config.yaml
dataset: "made-up waving flags"
train_examples: 195000
num_classes: 8
norm: "groupnorm"
dropout: 0.05
attention: false
optimizer: "adamw"
beta1: 0.9
steps: 13500
batch_size: 256
warmup_steps: 670
Rows from block 2 of a small class-conditioned image flow-matching model, named by matrix and row number. Rows with one number belong to one channel. Each number is 128 + 32 x the weight over its row's rms, rounded and kept within 0 to 255. All counts start at 0. Numbers have three digits each.
After each channel's rows are labels from the 100 images, of 14848 (inputs lightly noised), where the channel reaches its highest value: "top examples" is what is common among them. Only what is clearly more common there than usual is listed. The data: made-up waving flags. In brackets: how many of the 100.
# convs0: first 3x3 conv (model.enc.1.0.convs.0.weight, 128x128x3x3, each kernel summed), inputs 0-127
# convs1: second 3x3 conv (model.enc.1.0.convs.1.weight, 128x128x3x3, transposed, each kernel summed), outputs 0-127

convs0.2:158157112126200192176144138140151110134149188148150151115062121075100153109136124176146145128171124146171183120179119138120142145160116109201141119101141124122109089133123119134151145128182117151152141163154148162142115172123157084128169149121155205115195091133153170150112151186080142159109132114218142145159198146151174115142165118188136161112124125116098073186167169130135181133112
convs1.2:098059150155053069125097114140083109110132117122181180092090163145124107136171172040116137069094129134107115145169126170124154145132163193095110126197131138070164066100176153131127129114078217093136125138098122131075136140115096128126091110127087100117110133144111108132125110056148112097169111168057081129108075101110118133179109119131140132156116130077141111106108121116157149119138
top examples: black (56); pink (48)

convs0.34:106153103142154171095143099168162214113176083114129127100072062069099141141138116149107110109136106062161125104144160087129120160153059131102122104150102130154114144135076101063135124157071146151042159164139103162184118105099133148147059138125115124090105163065081111131178088110126082162099147167134157124127098114128123102055149104169095120102165147094124180129107104146145115113139
convs1.34:117073088149133136108122123090123054119133139064115124095093086071138137086086083061085107125114128202155157067039099168118074084089081095094105121080083122130112133131144113121109155150058122168106142056132098143129074104121127100134138074164130107157133135161113163128127087108155179123135109137077128135132120114127104143149064131093106121181117149193116105149138148100152089144120
top examples: brown (56)

convs0.73:126109134091168105120113175166130113207117156176166118073100139152122106144127158153071122166174074173130152082138102083151150077062095074056119119096103113123107103126147140134122159111153148143109100087142064070120090136126134123164177173101096111107142109110059100136146069160069124148107150104167137135131162111153138173147148151209167098088126090116131080067100153147114141120119
convs1.73:147127094094106146116132099116165112075164157089189163182111118196115119055137130139118165111177153188132174155092131130156130179173165126157125088147203175088129130095132102140186105144137180145149081191105137173115174104118125182102136130176136123113127189179133173119140134154167174097155116147083115142096177128119100153153063077158144163103129131166122139169138072134127142149142
top examples: yellow (61); blue (51); ring (34)

convs0.51:014127000119102103145149106135102117128129175084092121066175117126033068120132128108115123162146107148120089147151135172129117083120125120098123145107160115109121146126152146124124106152118122114145178129101103131098103124102069085122125149169110110144089097136091138124149094110123120190138108159154126133128148104137127099135205091111119147119122110137109114059095235106100083132134
convs1.51:122099215141132131155090137141144126105122090139069110190074117088184140094106115135160129101129126163162068131123157106127161150150097089172129108124106137090087097118083144150055130130145117128127000145128108114161136124132107144128105139110147138129099151136123133166152142079088141103154123152125045123137140130059133135123094172092131131158109149100127134158199015127131106120102
top examples: green (84); purple (57)

convs0.107:160090066154128113134161113159093184107127083067157146091000124000129094093107093141096085139125085097089149129114118096163108137142146158091178094169121110134099141142074121110125128136073139091127106116118105177111136082132136128132124106116142113124122150111096147104142091148063069127143174139161107109101105117120089111171126112182140123087110131114127125112093080147126106134144
convs1.107:076158099151135205109114107127117090168116039170132109118063144182159089137109128080148116171175139118152098105180100201140174161140113119182139081140141135091136155099145114111168134161094161174113161181157085116116149170145108126129082172110162124104079119149138105153142040165154117134126100142137160104109186120076102150179177110119163109150161122116115081136091128101132178118136
top examples: grey (60); plain field (26)

convs0.11:086148153114117122133154153086071124163069135137107111093157123132115121117113117104144056096161113037143126055131100118137144134110042145121049107144124089147146055146085125030126051170111108172101109129137117067151112122099141128126123101134122089131118145083090108121143132117156143133117096145123124087116097099115099111100106131109144049169150056130139146150095123074138131152176
convs1.11:125114126113134105111164082132168099106129149123145101097116093135147202133139186107078166100058132074124153113112153145130094160155052119113099203113082123168088081143087136127123108052056101171186138150156138136152088119169098122127150141111140134161108141119124130093120136143111177155096060147136184124084102082158092117071135091126120184136066127171143118091095152114116126156192
top examples: pink (93)

convs0.5:080114153112130113115125140080150075091098140096161142134120125149151128125126071098119149033068149119132119108146140136000177102133121121124076174144156128109128137047129121129123122124136140131100138134104138071089118137094070124145132134143120118138144150133126106142147135100074118159131067095139120095159136103124122110120138143133082152110143091130113077100127105010090116140224
convs1.5:120019127080102133151122155081119163128122124139099134151068103138132172131140109122129124126163115118137093119129129116117144067128081167084119000173160146140100110113113159118150110142072130145129121129033135202159160148173138156122141121149125103113137119152141133142135150182142109122152033113134147109079115110144114121125132126148156136157115142148120085150080137069117106140222
top examples: teal (71)

convs0.55:125106133091106122131163136087147094149110160105129124116165110244164148089095097084122123138129125104099081127089090128132108132070123169121128034134098126133148101109124126102164117142164099134131150110148135121097163088101127123132171152172104124147116108166075139127109191106117114097125125120117049168108118126158154086107000123040104142130136180136113136117141197127152101127098
convs1.55:121093118135125144124042140139108109103135090141127109165077109160099123117112140136163111096132100123143083113181155115117120146126153117202083130143158113064124116121070149133063135114128137118180000152113122129156096111127135143136068135108135128118114146116113110147108100076129147148182134168133068082121140130078126156135186109119123120108030112148132149184180063143088129125126
top examples: blue (77); orange (56); diagonal band (26)

convs0.24:140085126049123116130161124094113164113120088158108122126176106163144111115129160093081144073118162169105135123142129179034089065159095168122103179141115107092115139163074104110085088128175096063145170149168145130096098169096101121144168106155114137143159126155123138114101146096072143072113107137045101050161134088103149136104147166116100122116162170148120130136150178103155146077101
convs1.24:135159139125118192114123117057079097138102161104153098110089140155132152154078086146169118122168104134137155114083153155147126157115135058117128145115129138115147109129172161158132165179127155156166098130095155145137118091106127156078176105097175110136138161121107128120135131166155157195110081163165156187151117141179130164131115115199071084150173128116083125221186114123177057185160
top examples: yellow (67)

convs0.80:109131226104124110125103119127154062127093135100106136175105145133115133135180134097125117112089142195125080115120137110185239140149081164165133128110131126116077112145126160050150134141120159158135170115095185141159055094124120158110046085162175136176149111120161108154125126098106126147111125127102152118132211098138121120104149202098144119135118117142142124180125177160123134125176
convs1.80:160168074141091157123140149128129086077135138127081128091154147157163122115168134087138151130145167093116071128098131119160132154129110093134171103119071119118086185136156089093096146104113152116085077135169024128074153131143079152187195135067115075069113159143139098093112130159109100101154117151141136096107096139139173161129138132140132177131072082188124067129070108104080105116131
top examples: pink (78)

convs0.54:124144137116117191141098127089124122156142063135109073112162134135195039138106126089123103112124106101113125118116036235121120066131151158119119164107131117132149150137151131118160078133197087106132108102129115139126136086116098112084139148078083144119108116139062142093086136103143147087114097083109090135129123169082044107146126104095136130110047130151138108135134196134104091140104
convs1.54:135142149093136073115033131136128090116144203128087111146149101101069160098117125169143121106137183158117102120137142019117116138117147113134108140124152150026125071116104089112081114131226113153155018152115107095127110108126163167152074122118138115106130145131125119170130149070051164138115123123145118132096118137140128148115124112150111122165129087122120144091112077146133108143137
top examples: white (89); black (70)

convs0.35:103140117129110123078103137130131140182124126143141134131147108156122103107154000136121143149145140115154138126130106151104106111096124110114144134115104072131119133060110053118127124143140113116093104148164106155198124123137087141135137062118074113100130147125113140100127134097195122095124177155124085035112111143108124128132116125108032139039114107138104219122151154168116128151118
convs1.35:156170088144113142125136111149139167185113131123129091148160121116145151128104023104088092136076131151152102116088149104141087187077068046143161133129142078151098120128128060107149141116121170106099120107127104172119143113155122127092107089135123083088077124123133126132135080142123124114165000169117152109139161115117140144132113106138143123138121135150174166114113125177067065141061
top examples: black (88); white (45)

convs0.104:193120084153138114147104084150116225120139033146137115096108118124104105085103141156137123131119084110174169123137115080169124084110151117105152054101051122144161161151086091103141116131088091116107081154141069177106137066144147160130091133092138071088169103102137159127105123191129116159117182143132097151076127127093077126132066099128134121082109142091088149135097120133103138147161
convs1.104:087130132143134126115127117127107049173103196111159170099126115162127105170153086188133111120158180106104104134086119184142077141117098095125160101160153140102119115125168105131131133169096154153145146130121217163118136170155099133210088124166132132113133171181181092110138133100122082097081087117102119110131164144176108124192120109234149114144172084152126091145084173145137169113142
top examples: grey (58); plain field (25)

convs0.109:119097161089079115054107135144117168106143076092173101100110096114114114136077133186116120087141129114115134130098162116143113151091072101100107150063129123088176107104118123061105106142130111043051112113110124131128087085160157072113108077123090133130073115118109129096090123130093119118101113159109146104148136069136117093134115102157074122054146217114060139081090098141101109137145
convs1.109:129131165150123159073118094114086063119102149105086133132160167106140145172174098119156173169177113132104096102090082133124133089101059111133140102095130121104130183126151127119128160163150169149137081107126094082091149078154138087152107123118160133109134111147183078133148083107136137135130164105113102062075135161145061089199133159203126113202118090222121099147112146130101090139106
top examples: grey (54); plain field (25)

convs0.116:084145143091121111163150167103083172138109132116122137082125158121108098110171149147063058159159111084134132139095102099139107135128107143099055105152126096144200113157101155121096111155153133110097079119162085015139118135177135120135095157117137163118135133134103136104151117125155134109081090149122119086129147149110102124102096127130152019137136007154154173134131111070112135167138
convs1.116:046123106097116101123126137093118085171053121132069102140157131101122169103172120166156114123107084039133159137156191144114140094150145160077112167050145127128136070188090120134139129083127057123150164185138177105131097095151108128164150095121114126135113074147095073103148147095102101119117111159147188085093120142149118080124114100159151129142126137135171134044107159119135104143102
top examples: yellow (66); white (45)

convs0.72:090109157043131095106098165108107226127084088122133103121148108142100105116171107122119127136183156123116157161088130117056120060160116116102097149191093142152174107143155096109110168145098162120109118054200116089132074082147098122131118163119124101125117129090069125091152087096118121100106089140056110108139104110138135138156139122089113107110090096111133168123135110056087110164190
convs1.72:180062137106107163137110090136136069152204148152141142103085141121107152158110115133139121140129117110123106085118105133115136137119155077137195000098197140160031131077193130133128176093156153100135132147057112163117104093117121164130129128116129134161127152136140137125107140140135126130110168120147153133109096135174131129140123112164136136093116201142135094155133153104127149092169
top examples: green (69); purple (53)

convs0.61:107128110114126141135139082118137080092146135042125000127152141122133111097112108132148117116121163108148091074131131176131135174151130138130113153143131116172075120139080085134081085137172029133118141072136140189138099135093127158108112144175124109129112139161124178090101123065139176052103116135082091128138155178114134086146120107130122145122112158105117156120156108121125041148147
convs1.61:135141096144144139179121146135108143090123078014093102115117134112138184170085130176117139121046063087086123183121100099125083115086125116124147095118102144068124133127171172128127141124095176168133102132120106108134102093156146081187164106082109156158173092146106141112148154154114100126110149102203152098103094128134139192102148130087166080122153165186075109123147136109114188137135
top examples: grey (48)

convs0.112:172151112136156168121154132152152120085158116155159102174167116127140149162095096164177156170130152144166181109142179138171164175155135130151167142154136149119110120144109077151152154155128117132182223161199160138129103161109109143137155139164190037152091107115168149143152107181125166098159108119096164143149171115163155147115156164149107159138112117200115114198158167151184127149186
convs1.112:139110150153092120097054100149107161154133149124136100049149142135130145083174138141154113139118153048120074152113109159098081081102146126168087109065170075151130180138155165099093138152158111137079120135101129110071138114111086115182072070168081149137116182185111104113139117074173127157087143143131118126072041152120153141129104102098136141121144179071126122117109123109084098106149
top examples: blue (76)

convs0.8:088102107147118107131125097122150132065111118132128078123085139130107100116181052110109141133034151081123071143114113131103143140162140120105153119189069155105136135041170155108119199140105185098078136156137149163101133101101099107097112170104132156135120093114124145124124118139086026117053096081133120112108110134099103136136097109155065155057133152159163114136146153123082150158126
convs1.8:085082109111117109129125167115108178093170075161079116161142134042179084112131061119156131132132114114135190089118162090178117123120120175057106145139131133101112111139125172143128088154109141121164178125080143104141078084106118117130113154132166127161098095069140135100122115091077131097122199039133123138106138117107115094085152145121175144131149139097162110061095164132124055126065
top examples: blue (58); black (46)

convs0.101:095153128065119115125129143157021094110180103125135169152123142078133102075100074071126019155144147152167126125146155157123116102109136171165178086080098144128090066121103111166106113098120077098134140182150157098163180161159108102142169128116160132119158143139095111117165120111141131137085130127115081175124125138114126055134135146138115017145111134139153149154138128146130128091118
convs1.101:120108116101145137113168122151131109116143141110147117138160141078151193186116194122078115175117113057127105124142051146091092064162146104080145133096176112174153161136129128147083126066146116126091155076125117075132077134130137118093130159131183146088142085096173105051110096111107152135078078132148201102117134138150122062092127107101137111111088155167181161174106171156112132109154
top examples: red (56); ring (39)

convs0.58:148144105148118146024143075124158171092146119134144133147144196136141126125156169167125162090133175115140197141070165188108060160176095169082134136099077093119132103151091097133116136166108096119091159150122200149148159143139178159135135104075126138122137145121115165109109102111175176107124132142100126105124082125102167121207117110143100176086067132115088123165171173172157108132114
convs1.58:144106169142113084138143145112136100116097138145124106110134113117111124098100074155144062156133097106110015122178138131127197118087136117153088103156139120118133178098135169149108163191121145137166128072108086121109051138110103013131158130136071143133140131145148128127115146137122086142101113118154167097094146122159140091072153135099173065166166124149103073177157124056142147151160
top examples: green (70)

convs0.84:130123203072152094113146157131181130139130156155121114171117128169142133165202181170141152111110107161171138131131127120162174117090092147086094097072131137120094139150104185133203129159101153132118132141084155159157124164147182201157103153150137018162132045122132088178115142106125131185122155121131139160147146132129164158095156203135115125123125154101137113130122193153122151137093
convs1.84:099165103163123153142128160095093089160132130132082172077156087101088112111090079066175124126132132112116060123134159154174088166129162129143123175156101108090180089115180084126009118103146105160163119163169157189130133081059130170195168132140070163116143145126146125151128121115107134133153092108120124056155113110157100155137123096154144159144134125166139114153153091140077158120146
top examples: green (72)

convs0.50:171098110166136147132097139133155157103131075137119107126127170124093152117155153154116118122081117131150104128121130077110106096134169167107111110111130160138153111114108119131144158144134032198097141025099139120140086105114132140094105064060129106131156108112077157090179116128153120113140098120199140127018095058199078134158144125183168119117117084108139155106155147104111165109157
convs1.50:128127135150154091112176095125135126108110146089154222071119139122111111112111114080141138133173164213079098157125100173169138143102124114118181144137102108126121156130133111116093151127097179108134114099140119072160136118113088080122157145135121126127143136136165092147120080142146133016131139122083061135159141128083053068134106160042120111159154140153123148139059070104117178117104
top examples: blue (88)

convs0.46:105178123105133162107114159100128019123128127120112128189166160130131133149108117131211153102111112124156101144166149148112123119132148102202140156049152142117190177125157170130155123139114118094140135131089106193076094182139179141159148153104130098177170161121128159136125155158110166059158158123073105098132066108112088180149188142129125130123147121127149097155120103147071129148057
convs1.46:159111161149092154136182122124093143136118099137173076122101101166113109160130134154081115150206105129103128070092100126155176187123118119110147113179116105099096080133136102138098106138123093140179129112200202128140189135081142152071122109094121173086077070142130139137116146081136118202064110102165137123127204115182159136058090082115108153153104115140156134157097141129107138142168
top examples: yellow (50)

convs0.69:121139113131095115128117116127131135105112148113137132152113107119137125151157145090123127138115134123093114137161137140108138181145000123145137162174171123034172118186162092000169156163173170074133116126138129132106107118095117127106138087126107124139123126070130119120118124081122110103144118134139130098133130154137149141113151135117125145134116180108086116149137139137171121158129
convs1.69:154140116089159150125139167109079083114117139117161108090115121147095111077101104127107063089151111156145144028110102133122174143160123142121082049066119131175086169101106166098096100131129139174161109114049194148135136164132125079209158161107173116171128057153130125138151118121157132118108131177141126149073137133127110111136109133174158073159138072150114187167136120093143117114103
top examples: purple (55); ring (32)

convs0.90:152103206126139120180139126121158182092157160115075068084171089045119103061136146124174114096160099173119113132133131133140125105134153163167134109106108113141145147162115126152157087104165107129134133174055155169121074082145035132119146117170109177131206148153163129124103170143081168161180119133167093122158118177109099097141102171130129138147132153095104113143141183104139154096163
convs1.90:144164075181133121112184173135125078162123101137105150137130144119172148184105151164119094136136129119121147126092117159160183113077076087113132164112109145101159177129143127166164155167039162126088096080179100148075071154140164107140099122085170121139064133153135152082145063175151125101097115098083166135179143122161141155173154133172101126112144128144109067142141110117167088123207
top examples: red (53); ring (30)

convs0.119:108134125136107171147120114106153081127130122095130073154164100119126156122074137133136153084118112118132123129111145149167157146150172137149137120072164120117139160132087131132183084145129076167132144136100132175148081110130100153122119156111168095163000116153112184146122145122112165036105122131023132135055160128167132135095140127105113144127103092134110114125112115125098044087089
convs1.119:151105055141175140119130172135090148107129087142074188125146137103125151132056114125116122156084136117047118134131122110091105113118126140111162164130116125115122129155145137150113141115159129121160132118174139122126159129096174141150110069125093180105105135097102114158157093098122129027144120125000089135165072067125116109102194205124141134108127140064136128133126106160133146120189
top examples: yellow (49)

convs0.121:119063124113141132098087140150156129166133113115127078109099123099118099100127114146098144137148130106132102020061074109134144150150068143089137131132104118136010137076115132072138112131144096162040104066119098131122103128009149159136091119117135128125114141076099149113135124138139157129126117122149133134119122128095124116120122117124096137054150093078139148069100113143060100142106
convs1.121:113097145109072112125015116134110143138144126099067107157148122115126132132143149139134090112118137149125093183131129148115148095159205113107109130191128129178255197104159108132112125101132099156121116140093186107109115115000121164169163138111124129156113149141124105148117103102116114146100103119096148103137108135136095150123128149123208132109130181103108105158139127093121069123119
top examples: teal (93); grey (51)

convs0.42:091130151112120151199125147141151105134126140076130058156113101154168111132083145112164124137136124127085074102183111148123150143154124153149135159182175128104111148156110115112140113130176029107155131086141144135125094123087102148149166123143132000141077105139139175115125145040119146068136130139092111130125128093110163052135160074128127137128113138128125136134179117149139040137129
convs1.42:113116122156157174104135110179109102127126116061110095102173033114136177144133114172066127141167143119184167131101147129158121153128129147133161103111110134150121148126137131126117104141121147150081057002121168112111138109139134132112131156076181158131129127135099132110163122166117158072133104121202122148072155078084103228068146111142077110100155149118132151147104090095125120141111
top examples: red (51)

convs0.7:111095135153076120091092008155127158125154119111093131118127166103128123124154112128124154150179141120134116090123111133095136128096129109117136116153117084118078119110142066150103133146158139149128112124121130110167136137126116153126160096094060164078098134123089128112054108071187121118102152138120091125117137154129146138128131136150152132148065117132099170145169141163160130000131
convs1.7:158117146142092112136145071138145024157121141146182114146079120176115175143144138115092141140098140142157072156142148106069149112077106059115137178026101126159128147167074088158100086093094104121121131149127058146156144104107100145108073138127142118129110161155138106134094146136143121134138062116152180126070090103116113113093137103133138164144070153151180151119091139120098121043139
top examples: black (99)

convs0.81:125083154056125116152130111167107083079169111122067116110116128096123118135069134099131071151205114115131109087139139142148140090132129124118144117103121179139132045111140123150079144074142138117135130115183136138110139095000133025030125112110137116138116108121103116117120127089096127120119116105125120109131119135138119106119143131113151018143133154111144097108115097141123107093144
convs1.81:178088114078121128109122128112122155147086131125147125100121116106115142156092155095122096145063147093119048151119013141092147070131147110074134004106184132156008215150102111139120122081120116115099142123170102084113069122087128141131113153137144119117126108119137096151147124112124102128118138055144170133106122114125121100097117102139126103143112157110142132124108151132093105139127
top examples: red (100)

convs0.37:127116063124114119143132113178141143156134060104147120074067133108096081120141100183095146157133135076154124166070109091146118141130107132104107130144076156122153097068117136094095159126089132192072049117155089158160153083137144144137126126123154164118054109063097140072123065112167113119085166141136083146104113141087111101142078106152133124081111098107120136123065077106093072134168
convs1.37:151077145118120170099100125105122098152132143129125060103113169084121168143115090182068102122072143106136141122066156120104041038097028052121166084124113153147110112125096103127061165136110095140116155141115126182155102164156114128163079146151125101092087151109165147097131096121125107097088082119124184113125121124135175099136131110128129119152087161175129115130125177123153069136105
top examples: grey (63)

convs0.36:152049123159125087102104128144102213105124112131170130109070111135099158128136110110091126129164124108176178163111091093152104128109115155106093057163100121167131124084114164119096144112085136172137137136171122162142109062154161118093074147151151116053116142048085106084123076142166147119070149106090071158028113112119124135138097103127142126108141108117142175121079091141131105136166
convs1.36:151111146134165118138113119090103090169140146126123082183119125102125140100122077191092102127124121110154167097116146192125096056123100052109088122094134145125104142116179124126104147145124112149103105150107133134154089178160145126168133123095144104127131155153118126105115133201006102103064083112176185135154187133116147118104104099095127117145122158202096100099191132133166054161138
top examples: grey (56)

convs0.39:123119106132138120156108138148118167146160108175109118081119144143083109140175217162095083146160096136118120076090072087113163097111104116137145115122096131135143149156105092118103123119101089120138000090080046060109138124151131092116165140095159105088149153128116155116133127165213156136077147129108107170111117117108109159134093097147105106082136123095101132118082118088068126102102
convs1.39:109192148114165116080151120095127035178120118154070142116125149121162104085110142143155135161087178080139183165124109184091159136077088095105124126056136158089128134169171098125118136127135134104133197105131130123123151105137127136166166126111162152135068134170147099079116133164100092149117086114098128086128130116066071032111185155108134114145145154193113120145076165107125152144146
top examples: blue (69)

convs0.10:122151143102058121102129159161115114065140151140147103131124106157132110139128134111102103166112122068024109118133135137073148164136105074119123094077115108010097095139180052134144179103153188088102116133160153118110155137145116089135139101116082079130102127123128129128138127067081039121042148134116124173131114142115133137129138116148181073144098137146084095140135126123147116107130
convs1.10:113138117136120152113163146126102108148137126134072100169128128105162129124119179082159140127127124119137197148103129084071137076021115086115113107126084136112161090138106160123090078137042151146110142096140075112137077093137109126174092090149130086094035166138173096128129132156114121133142128045139166122080148115141114106080164107102152144156114163182128043145121140126100094094153
top examples: green (46)

convs0.53:165174136177138170124118171129156150135140162047140148203140137079149157171099099143171189127114178152131108129149157094116104181160107143160131179116179139111131131156139178160180095139158128159148160112143173128123102169117139157159110084178149182187120168113170157196152126109111155130163108144091169123152164116163157120093157193082135140168124124121167076160125141188173179144130
convs1.53:139134094133093112150115125145113128124106112129156102169121108165133119128096110083107105143244077202125046110112107140139152176105154180115131116103140143128100175131100124118095140123109125101122091082140123127066130109073147122128114128095168049071110112162132094139125110132078174099115115132103058153099174148137135181186069053186106131103121089125123162134170101107095079111165
top examples: black (54)

convs0.20:056130150149088127111087101026158060156055126159134091144159133150139111148155140122128140022097125084133123097107125130100150132122133094128017157125124112127160125130128107093132126147128126141113109112109099051127116123125099151155108110122100096138107130133133140114105145036135107126099088117086113102123112150117109130122119136138137151097107090071092139127100142000117142133166
convs1.20:160071140078109126114147147153167142125128127098160108138059088157122173075139173140097148129148114162130098126119132119105159117164086120101112029118105110082119119120083141103116102130102118140137108097089117181097147133181169118099185145102139104187089070139122113117125138150103118166143000127146153123065143122164135129092137109164146162103139053144114110153079145103088090116132
top examples: pink (81)

convs0.67:114125128123163133118163148124159114119119116202124171118047103103090094119128179139109141117072093104109101170162120046158141110154144127104113109130085130104086101144111193174147120132051196125145122156153135123094089115147149146138116181136121166116088026108123116175131129177037106172129106109171136186122064117118138127125143142200146102150161089113160123135084117112145129146142
convs1.67:124112117113124120108079123136074117142138047125145142165108171149173151149185121131099095093162081143168090112137154108143147180079125138155135129136188130141118180113164079112158207111065114095144123122110114109152135133109136113128135062110131090116194158134111141058130091082218160098088137163104082098135203113141089129171103139080108145109131107199147139119073086143128159136108
top examples: white (56); black (46)

convs0.65:143145105095143139180107164130144131125137156213094137122172190187132107131113128115173136141116105123131110178163082110112090106155155121156142129130142183113139136122190162173164114124089181092183140179134121140076076116183109126122115166156158165120142113099134098141141134098157200113211125105148123201136044196126148167144149125103134099159184114180162143171155112140138165136100
convs1.65:113170132151127127120112111117104113169114105107168166114151084113102155107126165133112141101176117085118079078107135138167129152069129141104157149150100080183205162147094139123076135109128128143066124086153118128148149119048122097086099164047142122148147111107117129120151150161078081148079147130106113204147177100142123116086116145145079155021078109071169172099128130126131172122099
top examples: blue (61); ring (32); rhombus (27)

convs0.47:139140162161161160145146127115155130116123101116075059125058127115137077193116133103135116145130105130124061106157106174102102100129149111133111113135170118127109116136091115130153129114149099151160194084135153156122113148110148141082082145073152112037119102122161138081122086053128113068138077119140158077070114159088075092128155135162140140111151131068144127143120000120105111141126
convs1.47:134143132136139121145074115134157120102153094143144103160120120071144156081113144153140108120146114178146114123131148102137130134141140105190132123127104141059123109102136132124078120147127109147131014141116103124136125078150113116129177127104097137178089143147105170193134156054082129132136153154136098096140150125026164143128093108071117136110102150171122130116140000134131105121107
top examples: blue (66); yellow (62)

convs0.17:105000113110128108134115053129120158094116053140133133086055117109112097095169156154075119105134133126150149139143153084149153130144128113126099118213124121117062099115111084102113161117083159147128146149102145123139101099095116137140151094109127147102137112112106124091087090122118134139133092105140080138135088120084138109146109158145103158099165169126097139054080121096087129177154
convs1.17:141216104104119116179064162057121085136136169123177106087166148147124142131078134085153039127145188139136129135139136119120136135115127160178141085061157138148131118145149173130084089155177189190143179151093133136149085111138161104145098141132119121125116124137115149138127126107140084103141150141143133123134118143166140145133142119202149099177141161161126154182149151107087126101008
top examples: teal (49)

convs0.126:121148197085089130057140166110106120147102160141169099113120118083118128152108117137130123091116137096116120125129135145140136132103118087118094198115174078111212166097153129125130131135158170002087141174112156107108112118112127092107097058160063093140084178156142112117099092104092115114125127100135142055161141094119105085159111140119062148125172171193120142135120177102096141122133
convs1.126:094140174130125133117129123120112145136111118082035068141146131170136087136197092146143152142129113199162145089129109122118196155077098120160136134125198123133021190140155122124151134182156121144144113078109106119141177103192130105133130118101131131167064120152101118105117123091094147142149151162068065086109164136090130118087108167080126109150196138120133153108160097132113074144125
top examples: green (63)

convs0.95:145109178152105088150126129118118176097137162139065158147145173187115134163118112091131119133146138138154101135105137140158156141099143124130157130119158144142206150161074116136171163106130127137162105144081123163088137096162150133093109155217102126130116160187169118088110127144115155064089111121091084192107132151156100161220135195106152109153136177123110116150034103118100074097185
convs1.95:174128105137160113110140091121112061140122108118144050140098141146179132161118131159090112133144084165140150136064060142120127092085076092149106102088141138101129189134192104150145142130105130103065099097166104116120062160115119109146149082075134118122118136144114147085131125192109120171098118085160167115164181109203170160104082079122105137070112124202118078137190142132151110106145
top examples: yellow (57)

convs0.122:104206100193098109135173121118122083111126093212123158136148142182132142099125174094165114116105120118112136127145122109067077208118181123176133063051120110117201134162134092139150108134148160130152098117123116098079097136110041116120169078155115156112131128134155125134152141143140121139154091160142096114118139122135155183145134148116148121147063083148104066184141126150135163060095
convs1.122:169042121150143162126099141125113083158122154079079100090108137119126133107092060126123120141138164107163099099081128123126091085130078136094165116118024177105100106095113148139135120118116149108150185180153139167126110077122136192148133161114152120190156131098161112075097191122130179138133113104126152152151121128128125058078143081146079095097168136073135090077121126121197114118153
top examples: yellow (63); rhombus (33)

convs0.38:147093151137178125137132115127118086165141124123090158139140164145163135158107113150164161117147131088142149178133096155164167133083102121102160213210160253147141181119124148083128156120160078166128129108137128145130162076174119119086116131163199163142196159093132109128137134129160173095109098098163145185153105149143058104164131112121141183132148127115140120144087080105091144137173
convs1.38:179116096114083115138071119125073114075114143123212168136108134148119118119139108108103041103158124150087109078122142135145066133197155134118148079145149180132088192116152090095084128148120127115146130164119113121113095117114135066061147117103083110100122110163131137130115100162159144145095181087102119115161173116175150177171101103178193109141063121161087114147146153099078157134083
top examples: teal (52)

convs0.99:108119190147041120115111131107147086100125086119080098135214091139194053145115147033126122139150103114111082129117084136105109059137157164128086142108090126138150132125133145125119084134181121128140185134008150143107120115114143127080117149112149097110106134156135152108088118075125122086116095144105137106146134133108056106140057129112129161136120113128131120146131114063104088089111
convs1.99:139121080124151108106075128131098102132132115120072102113229122150041095122115122153128127153087102217146095106170135145122185102123117094101108066136193130079095163135138130137111128125154147121149022119108103139154111082125129125200126106127111141130134136105070092163119085093109199112169129089141071105146106147098123090098134120101114119159106138161151156077152110121099084099094
top examples: green (71); red (52); purple (51)